config = dict(
    model='CTC audio transcriber',
    input='log_mel',
    tokenizer='char',
    head_dim=32,
    num_experts=8,
    subsampling=4,
    optimizer='nadamw',
    steps=15200,
)
Rows from block 2 of a small CTC audio transcriber, named by matrix and row number. Rows with one number within an expert belong to one neuron, the router's apart. Each number is 50 + 12 x the weight over its row's rms, rounded and kept within 0 to 99. All counts start at 0. After the name is the row's rms in percent of the matrix's.
Before each expert's rows are labels from the 100 clips, of 14848, where the router gives the expert most weight on average: "lies over" is the class under the peak. Only what is clearly more common there than usual is listed. The data: two synthetic voices taking turns or overlapping, over music, noise or silence.
# router: slot weights (model.blocks.2.mlp.router.weight, 16x384), inputs 96-191
# up: expert up (model.blocks.2.mlp.up, 8x192x384), inputs 96-191
# down: expert down (model.blocks.2.mlp.down, 8x384x192, transposed), outputs 96-191

# expert 1
lies over: child-like voice
router.2 114:50 39 56 50 39 38 57 54 45 66 47 56 58 55 39 50 43 27 54 61 49 44 76 52 45 60 64 53 36 84 69 55 56 57 46 65 38 62 77 58 19 52 56 36 56 20 41 43 64 24 41 54 33 84 46 39 55 64 49 52 48 53 53 72 36 30 52 38 57 28 71 38 61 44 55 53 49 51 78 57 71 62 65 67 49 50 38 30 26 31 47 38 31 51 51 33
router.3 096:48 51 37 38 74 45 48 49 59 56 58 55 30 57 64 53 61 61 58 53 56 38 49 53 46 59 47 64 11 49 35 66 26 40 42 66 50 31 66 61 50 57 65 38 43 56 56 51 45 66 55 41 55 50 56 72 41 41 46 43 41 54 33 41 61 41 44 62 54 46 79 45 57 54 43 45 54 45 41 53 52 28 27 63 40 45 57 72 54 78 52 43 44 63 44 34
up.0 077:42 50 49 53 65 43 29 50 64 50 31 55 49 51 51 42 48 50 18 67 71 46 43 51 44 30 43 32 50 48 48 36 46 35 44 54 66 47 74 48 67 76 52 79 46 53 49 28 43 47 61 37 51 50 29 58 49 68 49 38 78 52 57 76 74 34 51 40 40 49 47 49 53 55 49 34 57 42 56 54 49 49 50 47 56 44 62 69 22 61 46 46 55 18 51 50
down.0 084:50 48 65 15 50 52 64 28 41 81 50 54 57 60 42 53 60 48 50 55 40 59 57 54 51 56 50 48 68 42 69 61 63 58 57 50 67 56 35 50 32 48 49 53 50 57 55 49 56 87 51 66 37 44 53 15 35 47 46 65 49 53 38 49 48 48 46 51 47 51 48 58 35 57 52 50 50 65 59 50 51 49 49 51 31 50 53 29 63 54 69 62 62 50 56 55
up.1 087:50 50 40 48 28 47 46 66 64 65 55 50 51 45 52 29 53 51 58 54 19 35 49 84 68 77 54 70 50 61 38 71 58 41 40 37 29 50 53 32 49 51 55 50 45 50 48 48 50 73 52 28 62 55 64 54 37 71 47 59 51 68 01 46 77 61 40 47 54 50 39 55 51 60 50 44 51 45 51 38 34 58 50 51 50 80 52 44 60 51 50 52 51 41 47 43
down.1 091:35 63 54 50 53 54 96 52 46 51 50 54 41 48 53 58 28 54 46 32 58 51 45 50 49 53 23 49 47 42 43 40 51 50 49 47 53 17 45 46 82 70 37 49 38 06 49 42 60 35 22 46 28 47 65 49 50 37 53 44 60 47 50 51 33 60 49 51 42 99 62 45 55 49 70 46 48 32 50 55 61 54 54 55 52 51 52 45 53 33 07 40 54 38 53 85
up.2 095:70 59 43 40 37 39 70 38 46 51 61 45 44 52 27 76 48 49 49 54 27 50 49 50 67 36 51 26 50 41 39 69 52 50 32 44 47 46 19 39 49 50 54 57 27 50 64 36 56 62 34 52 63 68 50 53 27 49 17 64 45 59 43 50 51 63 49 47 22 55 45 57 50 64 22 54 32 63 50 51 41 61 47 53 75 50 45 21 51 49 48 43 74 59 32 59
down.2 098:77 44 75 50 66 47 53 65 58 29 49 46 51 31 70 48 24 60 50 33 20 54 33 35 37 55 47 67 41 53 72 61 49 52 52 58 46 70 59 36 48 27 36 40 46 51 44 49 53 53 50 53 49 46 50 40 63 46 60 54 41 46 66 49 37 50 71 57 64 50 49 36 52 39 76 58 78 64 27 43 58 24 46 54 46 68 54 32 51 52 24 52 40 50 55 55
up.3 102:41 80 48 50 51 44 68 49 50 84 51 51 50 44 67 32 64 54 61 49 50 70 45 33 58 48 47 48 74 46 57 53 46 50 71 72 51 45 20 54 24 64 37 47 64 37 65 47 50 65 45 71 63 46 50 49 44 47 44 47 49 57 45 48 50 40 76 52 28 51 56 58 48 43 43 53 75 50 22 24 60 50 50 55 57 44 54 49 57 49 48 50 50 56 51 44
down.3 102:49 47 30 50 46 62 48 51 60 17 50 44 44 36 47 63 48 52 48 35 43 52 52 64 50 44 66 43 51 69 59 44 69 35 56 53 52 75 66 54 54 50 65 51 44 30 46 74 50 54 50 48 50 47 60 48 55 49 55 25 63 49 62 51 76 49 45 02 57 56 53 58 52 48 48 47 65 62 53 52 51 40 34 45 54 51 49 52 43 44 50 50 49 50 65 49
up.4 084:54 55 54 63 35 54 53 49 50 51 53 50 75 52 48 51 50 51 50 59 74 53 36 43 58 57 45 23 05 48 50 73 48 46 50 22 33 48 54 75 53 63 44 43 40 53 43 65 34 50 57 69 56 50 60 56 48 19 45 99 53 40 62 53 83 48 61 29 34 70 50 51 51 56 60 24 56 43 50 49 49 48 50 42 48 52 52 47 52 30 42 74 54 47 50 58
down.4 093:51 51 49 39 45 48 52 48 50 53 26 46 50 51 54 20 48 64 53 18 11 56 42 61 50 50 49 53 48 78 75 88 27 70 50 49 63 57 47 59 48 62 54 45 32 66 52 25 27 49 74 46 42 50 47 52 67 67 54 30 51 51 29 42 57 57 34 71 51 35 56 52 40 51 46 42 51 50 50 45 52 38 51 50 35 47 56 47 50 49 40 30 71 45 23 52
up.5 120:50 45 52 50 42 50 50 77 68 49 50 46 52 45 51 55 29 45 44 50 39 50 50 43 13 49 29 41 57 54 44 43 63 41 51 49 46 60 46 27 57 55 49 23 51 78 50 52 50 49 28 50 41 55 47 49 57 60 49 54 53 50 60 70 50 45 36 39 52 65 47 70 07 49 54 48 37 49 50 45 56 47 52 30 51 65 38 36 40 50 50 56 50 08 49 55
down.5 113:52 31 35 51 45 99 56 36 51 91 79 43 46 50 50 43 47 54 53 59 73 51 56 52 45 60 53 37 44 54 52 57 36 60 54 34 53 60 50 95 28 50 56 59 39 48 28 54 48 58 51 62 30 25 47 58 39 37 43 55 53 50 51 49 62 52 55 45 60 27 44 68 88 49 47 63 27 45 41 49 60 43 54 52 34 66 52 46 05 49 41 52 49 49 50 62
up.6 081:64 47 72 49 48 58 76 52 39 50 50 20 40 40 62 42 52 49 51 49 48 60 61 36 51 48 51 42 48 50 25 39 50 64 46 52 47 49 49 51 46 47 49 56 75 52 49 38 61 52 53 74 38 50 56 48 19 55 62 59 50 53 18 50 28 36 64 51 43 59 08 26 21 70 43 52 42 40 46 45 41 66 50 46 51 46 56 50 27 50 53 48 39 37 50 30
down.6 088:27 52 49 53 48 54 16 48 50 48 32 77 70 48 58 50 49 56 49 57 05 45 48 48 26 50 50 50 55 56 59 46 49 39 53 71 63 46 51 54 66 48 60 35 46 44 42 49 59 52 41 50 71 53 43 50 43 49 56 48 52 52 49 55 50 49 56 54 50 49 61 73 47 51 55 51 48 51 48 42 52 41 53 69 50 58 78 55 59 59 39 61 69 48 92 54

# expert 0
lies over: no speech
router.0 086:50 59 35 54 46 66 65 61 56 46 52 42 50 70 61 56 57 51 39 45 38 58 64 34 45 61 65 64 59 46 67 51 72 32 62 57 62 45 42 48 51 47 48 39 50 51 50 55 79 46 36 47 59 54 49 43 64 62 53 48 43 59 40 72 73 58 46 59 44 47 39 64 62 30 58 40 37 53 38 49 51 70 64 53 48 66 71 46 50 49 42 52 55 34 36 57
router.1 098:50 49 32 49 45 32 40 52 49 43 43 38 50 49 57 49 61 55 35 61 40 37 64 53 41 47 56 49 65 46 48 68 51 43 60 67 74 57 65 44 54 40 52 50 66 39 66 54 63 42 64 38 43 38 61 38 29 43 50 55 25 49 49 58 69 51 52 51 62 48 48 72 39 45 44 50 41 33 45 27 47 67 44 57 51 60 44 41 47 16 41 33 51 62 65 65
up.0 093:51 48 50 47 32 49 50 35 50 55 50 38 47 45 50 42 48 37 60 50 99 74 50 50 53 81 50 48 57 65 45 54 50 52 57 49 46 64 37 83 24 59 50 56 09 50 61 39 50 50 50 89 42 52 44 51 39 21 35 55 49 44 56 41 40 43 74 49 48 29 49 40 46 56 50 49 50 35 41 50 51 46 55 48 55 65 48 56 41 68 63 53 43 61 56 40
down.0 076:44 51 50 51 79 13 44 50 48 50 50 40 62 50 48 50 48 48 46 41 47 50 45 61 46 59 48 64 47 49 50 50 47 50 39 47 50 50 50 42 39 47 70 84 50 47 41 36 51 51 70 68 49 49 50 44 54 09 42 55 48 45 54 39 47 32 51 50 49 49 46 49 47 52 49 53 51 50 45 45 44 42 42 50 52 60 49 99 19 47 34 59 49 51 66 49
up.1 046:67 42 51 57 99 50 27 60 50 48 99 51 51 49 46 51 50 44 52 47 53 50 50 48 72 49 42 50 50 50 45 56 27 56 50 63 51 49 51 50 00 45 56 49 42 51 58 74 48 63 57 43 49 48 50 01 59 52 65 64 58 49 58 49 54 50 36 63 51 50 50 48 50 47 51 45 30 50 99 53 41 50 50 53 49 50 64 51 50 61 61 50 64 50 50 43
down.1 039:40 89 51 50 17 50 40 51 49 46 42 50 47 49 58 50 52 50 50 48 55 50 26 49 56 41 50 52 52 49 49 50 52 51 52 55 52 50 40 51 50 44 47 53 70 49 49 52 52 49 51 55 59 49 50 50 49 44 46 50 50 50 50 43 48 52 51 45 60 50 50 49 62 46 46 50 51 46 50 48 61 42 52 50 53 49 51 00 49 59 59 06 39 51 43 50
up.2 087:55 48 49 46 46 62 50 45 46 60 43 38 52 30 53 47 50 40 71 48 99 65 48 39 53 56 49 45 55 53 51 50 52 51 60 49 46 63 41 88 10 52 48 67 26 51 54 41 49 51 53 84 49 52 37 52 35 33 50 50 50 42 51 45 41 41 73 50 50 21 57 34 45 50 48 43 52 21 51 53 51 48 60 46 54 58 47 53 43 52 70 52 52 50 58 49
down.2 079:45 50 50 48 78 22 42 49 43 49 49 32 53 53 49 52 49 48 47 48 47 55 47 57 39 59 49 62 41 49 51 51 45 50 41 50 49 49 50 43 14 46 52 99 48 50 50 41 53 51 66 68 50 50 51 44 50 00 40 55 48 33 50 22 48 32 52 52 48 49 49 50 47 54 45 52 51 50 44 49 48 45 44 50 55 54 50 99 09 49 38 57 48 51 64 45
up.3 093:50 49 58 50 54 50 53 40 51 56 41 42 49 50 64 44 50 46 50 44 82 65 50 50 45 63 53 49 52 51 51 51 50 51 61 56 49 66 31 83 22 52 48 63 29 41 53 44 51 49 47 50 46 54 42 63 40 21 44 59 52 50 52 45 45 42 73 50 47 35 55 46 52 61 50 49 50 46 40 51 63 48 69 50 57 56 52 71 37 54 61 54 50 51 60 46
down.3 055:42 51 50 45 52 33 39 49 40 68 41 37 70 50 48 50 40 49 46 50 45 46 43 68 49 73 56 56 52 50 52 51 49 55 36 48 50 47 50 45 46 46 56 56 48 48 25 38 49 50 68 80 42 50 48 15 50 19 23 64 49 50 55 43 49 44 54 51 46 49 38 59 48 53 48 58 53 50 42 52 47 46 50 49 49 59 48 92 35 41 42 62 48 51 97 48
up.4 077:55 50 50 50 50 50 52 29 50 58 47 40 51 44 64 28 40 48 55 48 99 70 45 50 54 59 49 54 50 56 49 59 50 46 50 52 46 68 42 86 41 50 49 52 28 39 50 48 50 50 48 80 49 51 44 57 42 35 49 50 53 32 50 50 50 50 55 50 43 13 72 41 27 69 50 50 47 26 49 53 53 40 57 48 51 65 50 65 45 50 57 53 37 51 53 38
down.4 085:48 51 50 49 73 38 50 50 50 71 42 42 52 50 47 50 51 49 44 33 48 99 49 55 41 80 50 51 45 45 35 50 49 51 38 50 50 48 40 50 36 48 50 52 50 50 50 50 51 44 62 65 49 49 51 43 46 00 49 52 50 16 43 49 43 44 51 50 48 51 44 53 51 51 48 52 51 36 50 45 39 51 43 49 64 49 50 99 32 44 43 53 49 50 52 49
up.5 118:56 39 26 52 72 50 71 19 47 55 36 51 49 45 55 37 44 45 51 50 72 49 50 51 50 49 24 49 48 49 45 29 50 53 50 86 57 50 59 63 40 50 50 50 50 34 49 68 44 21 43 51 40 49 27 53 50 69 38 31 58 51 53 47 52 44 54 49 50 51 58 50 57 46 50 49 54 38 61 52 51 49 49 50 43 21 38 49 49 53 50 31 41 47 50 47
down.5 117:45 99 49 23 46 47 57 55 49 56 50 52 54 62 54 52 49 39 53 46 50 53 45 56 35 47 59 48 50 55 50 45 52 61 53 48 67 45 47 51 57 45 72 24 85 51 50 65 50 64 51 40 48 88 47 54 59 46 55 51 67 50 62 60 55 68 39 56 50 55 54 54 58 27 61 51 32 73 50 50 53 45 44 52 76 56 46 43 50 44 49 50 49 65 61 47
up.6 094:50 49 50 50 52 50 51 37 53 63 30 34 50 49 57 30 46 44 58 48 99 68 43 50 53 57 57 51 57 50 48 55 52 54 59 54 46 55 24 92 29 55 48 68 28 42 54 47 50 50 26 62 46 52 41 55 27 18 50 60 50 45 56 47 48 43 64 49 50 24 50 42 50 55 50 50 40 28 44 50 58 50 81 46 53 59 50 60 41 54 64 51 44 50 56 42
down.6 082:38 49 50 49 52 21 39 49 49 76 36 37 64 51 49 51 49 47 44 26 49 49 40 63 37 62 49 49 43 48 42 51 50 54 43 49 50 49 35 42 49 38 50 70 42 48 29 28 46 48 63 69 50 52 50 36 48 00 46 54 50 15 53 42 34 47 63 50 39 53 45 52 53 58 47 52 56 50 45 54 43 48 50 50 52 53 53 99 22 50 44 54 49 51 61 49

# expert 4
lies over: no speech
router.8 077:53 64 39 66 56 46 42 49 43 47 45 40 38 55 59 54 64 49 44 49 43 24 62 62 34 60 66 72 51 54 60 53 48 47 38 55 47 52 55 44 51 58 72 50 66 55 43 38 66 56 43 37 52 59 55 62 52 38 75 51 38 43 49 58 55 66 55 53 50 50 58 59 52 53 37 44 41 50 47 57 58 56 66 59 53 54 63 43 64 53 41 32 70 50 41 32
router.9 088:56 67 53 47 50 43 51 58 61 48 53 39 48 54 52 56 59 43 43 53 45 37 58 52 45 36 49 55 54 58 40 60 56 35 58 50 63 58 61 53 38 51 44 46 56 55 61 50 63 49 63 40 51 43 75 50 41 48 58 73 34 59 43 54 62 55 39 54 58 60 41 66 41 70 58 40 43 39 60 27 55 62 59 53 62 60 64 35 60 32 36 46 53 50 58 64
up.0 126:50 55 37 24 39 71 44 55 54 48 43 29 51 46 50 49 43 50 30 39 70 49 36 52 50 55 49 52 84 47 60 46 65 71 33 50 47 44 08 78 63 50 48 53 59 48 43 45 32 54 57 46 75 54 45 48 54 41 51 52 66 50 51 54 77 49 46 49 48 40 56 67 51 49 44 52 60 66 50 50 06 50 50 48 81 51 54 44 47 50 66 54 50 52 52 51
down.0 127:89 70 50 36 51 05 51 44 30 50 54 41 45 78 53 60 56 60 39 65 52 60 68 46 93 41 48 50 42 67 20 53 52 46 58 33 55 55 41 33 85 55 38 73 44 47 55 48 49 39 58 59 36 50 63 51 55 50 48 54 46 50 44 51 64 49 39 66 53 48 51 51 37 46 70 48 66 51 62 60 49 53 46 32 53 62 56 65 50 44 47 49 47 57 52 44
up.1 107:65 51 38 47 47 99 50 46 73 64 54 39 54 49 58 29 45 54 63 51 69 49 46 37 45 50 61 42 54 41 78 37 47 50 50 65 51 20 40 51 49 49 36 49 51 49 47 54 61 52 47 51 49 55 21 49 29 51 61 67 51 47 50 50 71 24 52 46 54 22 50 63 17 48 26 50 42 50 40 53 47 45 53 51 93 52 49 50 51 43 49 41 56 48 48 52
down.1 101:52 48 69 24 46 42 52 44 53 43 53 39 48 58 55 66 37 00 48 47 44 43 47 57 90 54 50 49 51 40 49 54 88 48 51 33 55 47 52 50 48 50 49 47 54 52 50 47 47 15 49 48 32 51 50 50 50 48 46 93 50 46 50 50 45 51 46 62 50 50 26 53 50 49 49 57 51 64 75 50 52 60 35 61 42 35 51 39 85 55 63 54 67 53 58 32
up.2 113:50 25 52 46 39 68 49 63 49 50 42 46 66 42 58 48 60 48 62 51 48 58 31 19 19 50 45 51 57 54 83 44 65 50 54 36 52 38 48 51 38 50 36 59 51 48 46 51 56 45 43 52 28 42 49 61 64 41 57 62 65 50 49 52 46 54 70 50 84 42 47 53 55 36 41 47 54 48 45 42 68 56 70 49 51 46 45 47 51 38 49 62 50 51 49 51
down.2 094:52 45 51 44 53 50 52 50 52 39 52 52 50 31 51 50 49 29 51 66 34 53 47 45 52 42 57 63 09 42 51 42 52 48 55 60 59 51 63 54 55 45 49 45 89 61 43 62 50 59 51 59 87 47 50 50 49 57 43 48 44 77 53 51 54 25 55 55 50 49 40 91 51 52 50 51 33 50 50 54 41 45 68 54 40 49 57 20 33 54 49 50 61 50 50 38
up.3 083:46 50 53 52 49 82 49 49 45 52 49 51 65 48 46 43 35 52 57 50 50 49 51 66 60 22 55 37 52 56 36 23 52 05 50 50 55 52 11 45 71 34 46 43 55 58 06 69 46 50 00 47 49 48 42 50 51 69 51 50 48 50 48 59 57 42 46 50 30 25 50 49 29 47 47 49 43 48 52 45 49 56 52 31 52 51 71 48 49 46 48 48 60 51 51 45
down.3 087:34 28 55 20 49 32 49 53 51 70 83 70 49 39 50 51 50 50 50 51 56 16 49 36 56 46 52 47 51 58 45 29 29 56 50 60 40 57 53 53 26 36 35 49 44 46 73 60 42 72 69 62 70 48 63 45 54 50 39 49 52 59 65 51 38 37 49 49 53 53 50 49 55 49 49 44 61 51 51 38 49 69 52 51 50 41 37 50 52 53 45 67 71 49 53 60
up.4 101:61 47 58 29 60 19 55 54 42 45 48 24 62 81 48 49 54 55 46 59 35 48 41 57 52 32 44 44 32 96 36 87 22 52 63 26 29 71 32 46 61 40 48 51 00 33 68 27 42 59 28 40 45 74 48 47 23 52 43 49 48 31 23 51 19 74 40 44 52 50 54 45 46 74 55 52 33 47 61 48 42 36 26 54 56 41 11 31 46 50 49 51 50 61 48 56
down.4 110:31 52 59 31 57 68 53 52 36 51 44 45 49 72 54 33 51 54 42 47 55 48 45 47 49 61 62 45 75 51 40 51 49 49 47 50 53 31 19 54 51 51 50 39 46 50 51 90 66 51 63 45 53 45 51 66 52 45 82 52 47 53 62 59 51 49 56 45 43 61 39 27 48 58 60 48 59 55 93 54 70 50 50 59 41 51 42 51 59 82 52 47 61 50 30 40
up.5 079:34 35 60 29 49 41 50 52 49 51 41 64 47 54 49 53 52 51 51 61 50 58 50 47 56 47 47 50 64 43 42 58 46 70 55 52 43 27 61 59 37 54 40 50 21 46 51 40 53 54 60 50 67 45 43 38 42 72 25 57 51 51 46 32 58 48 51 46 67 47 99 28 61 43 41 49 34 61 53 98 57 47 48 61 50 54 53 72 39 49 57 56 45 50 60 63
down.5 058:48 50 44 61 47 50 46 23 47 41 49 62 53 50 52 51 37 51 49 83 54 44 48 38 44 87 56 51 48 45 69 43 59 50 49 49 39 80 46 45 49 54 48 56 52 52 49 50 43 47 60 47 00 48 45 53 54 40 54 48 59 52 50 57 47 50 43 62 46 54 45 54 48 64 67 41 55 51 46 50 01 46 48 49 66 64 50 49 65 49 51 50 50 50 31 34
up.6 095:36 49 58 44 40 49 37 50 49 48 15 52 51 52 47 54 42 44 39 46 61 49 54 26 24 73 51 49 51 00 42 72 25 57 50 63 69 67 79 55 49 52 42 41 51 44 61 74 52 53 68 67 57 51 54 45 48 40 53 65 54 46 76 52 65 31 51 55 33 66 54 50 48 50 51 39 52 50 49 99 63 34 46 48 48 45 31 49 30 47 48 51 50 51 69 57
down.6 096:48 44 51 81 49 54 51 43 53 23 53 40 55 50 46 43 72 18 77 64 52 66 49 52 37 59 48 56 46 55 59 76 50 60 48 51 50 51 53 68 52 50 50 50 39 13 41 53 73 55 52 51 53 45 30 60 48 53 50 48 65 53 52 69 41 54 55 31 51 49 51 32 49 25 36 39 55 50 23 52 41 50 51 48 50 31 53 51 44 41 50 81 43 46 27 55

# expert 6
lies over: two voices
router.12 097:48 55 41 50 54 52 64 62 42 53 42 46 57 54 53 59 57 46 40 39 49 40 60 58 23 56 54 49 49 52 53 62 43 54 60 51 55 45 60 45 48 53 67 65 68 45 42 45 60 53 47 50 60 56 50 57 56 39 60 38 35 63 53 75 46 53 45 51 36 41 62 52 46 64 56 57 40 52 40 42 65 37 67 60 53 49 48 66 44 56 49 30 51 44 41 44
router.13 104:47 45 52 60 53 45 46 47 65 40 44 38 54 54 41 63 46 46 23 56 58 45 60 56 51 41 47 45 55 51 44 53 42 54 40 64 76 36 39 50 59 31 42 65 56 24 73 36 42 40 60 51 46 67 40 26 59 37 48 44 66 47 37 56 55 55 54 48 56 66 56 62 73 61 44 74 41 67 89 50 48 43 33 48 47 44 36 31 35 63 66 47 63 55 60 69
up.0 097:53 51 71 51 49 53 50 56 32 50 64 43 47 60 59 63 81 53 51 42 41 49 45 51 50 35 57 83 54 63 51 25 64 51 55 52 49 68 39 50 63 52 51 47 73 99 46 95 55 50 50 39 49 51 50 49 39 51 47 50 59 46 60 55 55 57 49 60 17 46 35 51 49 58 74 50 52 71 59 27 50 79 44 54 51 55 50 47 43 65 47 50 51 50 46 44
down.0 096:50 63 47 63 75 53 67 47 48 49 32 51 48 32 54 51 50 53 48 44 47 50 43 70 76 48 45 72 52 42 52 50 26 53 49 21 61 51 48 44 40 54 51 50 23 49 60 50 52 46 51 83 52 50 30 28 59 28 54 42 32 50 52 48 51 49 40 61 50 32 54 48 60 49 44 58 49 44 50 51 38 49 45 38 50 54 49 34 26 39 56 50 45 49 51 05
up.1 093:49 51 30 50 51 51 61 56 51 54 56 06 52 50 49 23 57 90 91 40 53 83 50 56 55 43 23 48 51 48 44 52 32 33 29 49 52 50 50 49 49 54 55 40 51 50 70 51 29 54 46 50 52 00 56 44 54 50 50 53 52 48 20 67 54 48 38 47 41 54 69 50 31 40 50 50 48 56 51 50 80 63 50 51 42 50 50 50 34 44 63 49 64 59 50 47
down.1 097:62 50 48 49 50 49 40 45 46 29 51 50 53 41 38 53 53 52 39 72 50 54 49 41 84 51 44 49 69 56 49 40 69 56 50 55 51 45 77 47 51 41 49 35 76 45 46 65 74 63 80 47 53 47 85 37 47 43 46 58 49 55 30 48 53 49 48 50 46 52 49 51 36 51 71 47 55 37 50 61 48 17 39 45 49 50 50 44 59 58 42 52 43 59 56 37
up.2 090:52 49 49 56 26 95 50 51 50 55 58 00 51 34 67 55 53 39 49 74 56 50 45 10 49 48 50 50 67 79 48 44 50 38 46 50 64 43 57 36 85 44 54 42 48 69 50 50 74 31 37 59 52 59 28 48 50 41 54 65 48 68 39 50 43 57 50 50 59 50 82 33 50 50 46 42 26 49 42 50 57 58 50 45 36 50 34 51 63 48 50 50 44 35 49 45
down.2 091:49 50 50 50 50 35 47 49 49 51 54 65 49 49 51 50 51 83 32 19 48 53 52 62 55 31 47 42 51 54 51 51 50 62 42 37 68 61 48 50 50 46 00 31 50 48 80 49 38 57 54 49 50 50 64 22 48 53 35 50 58 49 50 51 35 57 62 56 54 61 66 50 66 56 51 65 52 53 49 42 50 50 49 60 60 51 10 46 50 43 50 49 41 70 49 75
up.3 114:63 49 48 48 50 79 64 50 30 58 50 50 54 66 55 41 42 57 49 33 50 50 51 53 50 37 53 50 48 50 64 46 47 42 60 50 54 71 15 49 67 28 22 36 37 54 63 46 56 47 50 46 61 21 16 53 53 65 52 42 63 60 55 54 51 39 50 49 48 36 58 47 51 69 65 48 36 38 55 21 51 71 49 50 47 55 61 42 38 72 55 72 50 50 40 64
down.3 114:61 52 31 54 50 20 42 50 55 56 42 44 46 47 20 61 59 49 90 68 15 54 31 53 47 63 50 35 50 50 55 60 51 42 40 57 42 52 49 49 59 52 60 28 51 58 50 45 57 44 53 42 67 51 47 36 06 51 53 41 41 49 58 38 51 53 44 46 29 50 49 60 45 49 51 47 50 53 47 57 46 46 50 67 35 72 53 53 47 67 45 47 50 58 58 44
up.4 107:34 48 47 51 52 49 50 50 54 85 48 49 51 49 41 64 58 48 49 50 52 40 53 50 50 53 55 48 57 64 05 47 94 30 49 75 51 50 37 38 15 56 50 17 43 65 55 99 47 45 42 51 50 30 71 48 44 79 50 49 35 58 22 52 45 29 51 52 42 61 51 45 44 47 51 50 79 49 50 50 56 71 52 59 50 73 51 45 51 45 45 50 66 62 51 48
down.4 108:50 67 55 54 49 52 26 39 45 52 64 42 69 50 47 06 54 52 59 59 45 62 39 66 51 74 33 47 52 53 50 21 30 47 60 46 49 54 50 50 40 46 33 50 36 02 47 41 91 56 68 47 50 49 42 29 63 56 68 60 60 59 47 46 47 51 52 65 54 41 47 94 50 56 67 83 47 52 50 32 48 55 49 48 69 34 48 49 42 37 50 49 51 42 50 49
up.5 102:46 34 53 65 48 58 43 50 50 52 85 62 47 56 50 87 51 39 45 40 50 49 50 44 53 41 60 36 41 51 44 37 42 08 50 63 77 52 50 11 64 50 50 42 83 49 50 60 49 48 46 48 81 34 49 78 50 45 51 50 06 50 60 64 64 70 54 49 61 63 41 50 36 45 18 46 26 52 31 53 50 46 50 60 51 45 50 58 20 41 50 51 49 50 51 53
down.5 093:52 50 53 32 50 38 52 71 47 51 46 50 50 50 78 09 49 55 07 49 44 32 58 53 49 50 45 68 50 49 81 41 41 65 61 59 36 39 46 55 52 62 64 49 51 50 38 39 52 65 50 44 43 68 45 50 52 52 51 83 50 48 48 42 65 44 82 61 82 48 59 50 46 50 50 54 50 50 50 50 46 50 59 69 50 48 49 83 45 50 41 49 38 38 49 50
up.6 095:33 69 60 52 47 50 50 64 65 70 47 62 51 48 64 00 55 23 67 63 50 54 24 45 44 47 40 57 54 61 49 72 41 51 70 42 49 50 60 42 45 57 50 44 97 32 51 71 54 50 52 23 46 51 50 65 35 58 42 69 50 24 31 47 53 43 50 50 59 59 50 35 51 49 50 40 67 49 50 60 50 48 58 45 99 47 51 50 41 38 48 46 50 35 45 50
down.6 098:46 50 50 38 50 52 60 47 45 50 50 37 50 52 57 54 49 28 47 43 69 69 48 50 58 49 61 36 42 49 44 56 46 46 46 43 50 50 41 52 51 73 44 62 44 92 50 50 50 50 49 49 50 25 43 51 65 36 52 36 50 50 53 34 51 61 53 51 86 53 43 49 34 52 50 41 48 58 41 42 52 56 49 50 05 58 37 51 51 44 50 45 50 57 78 50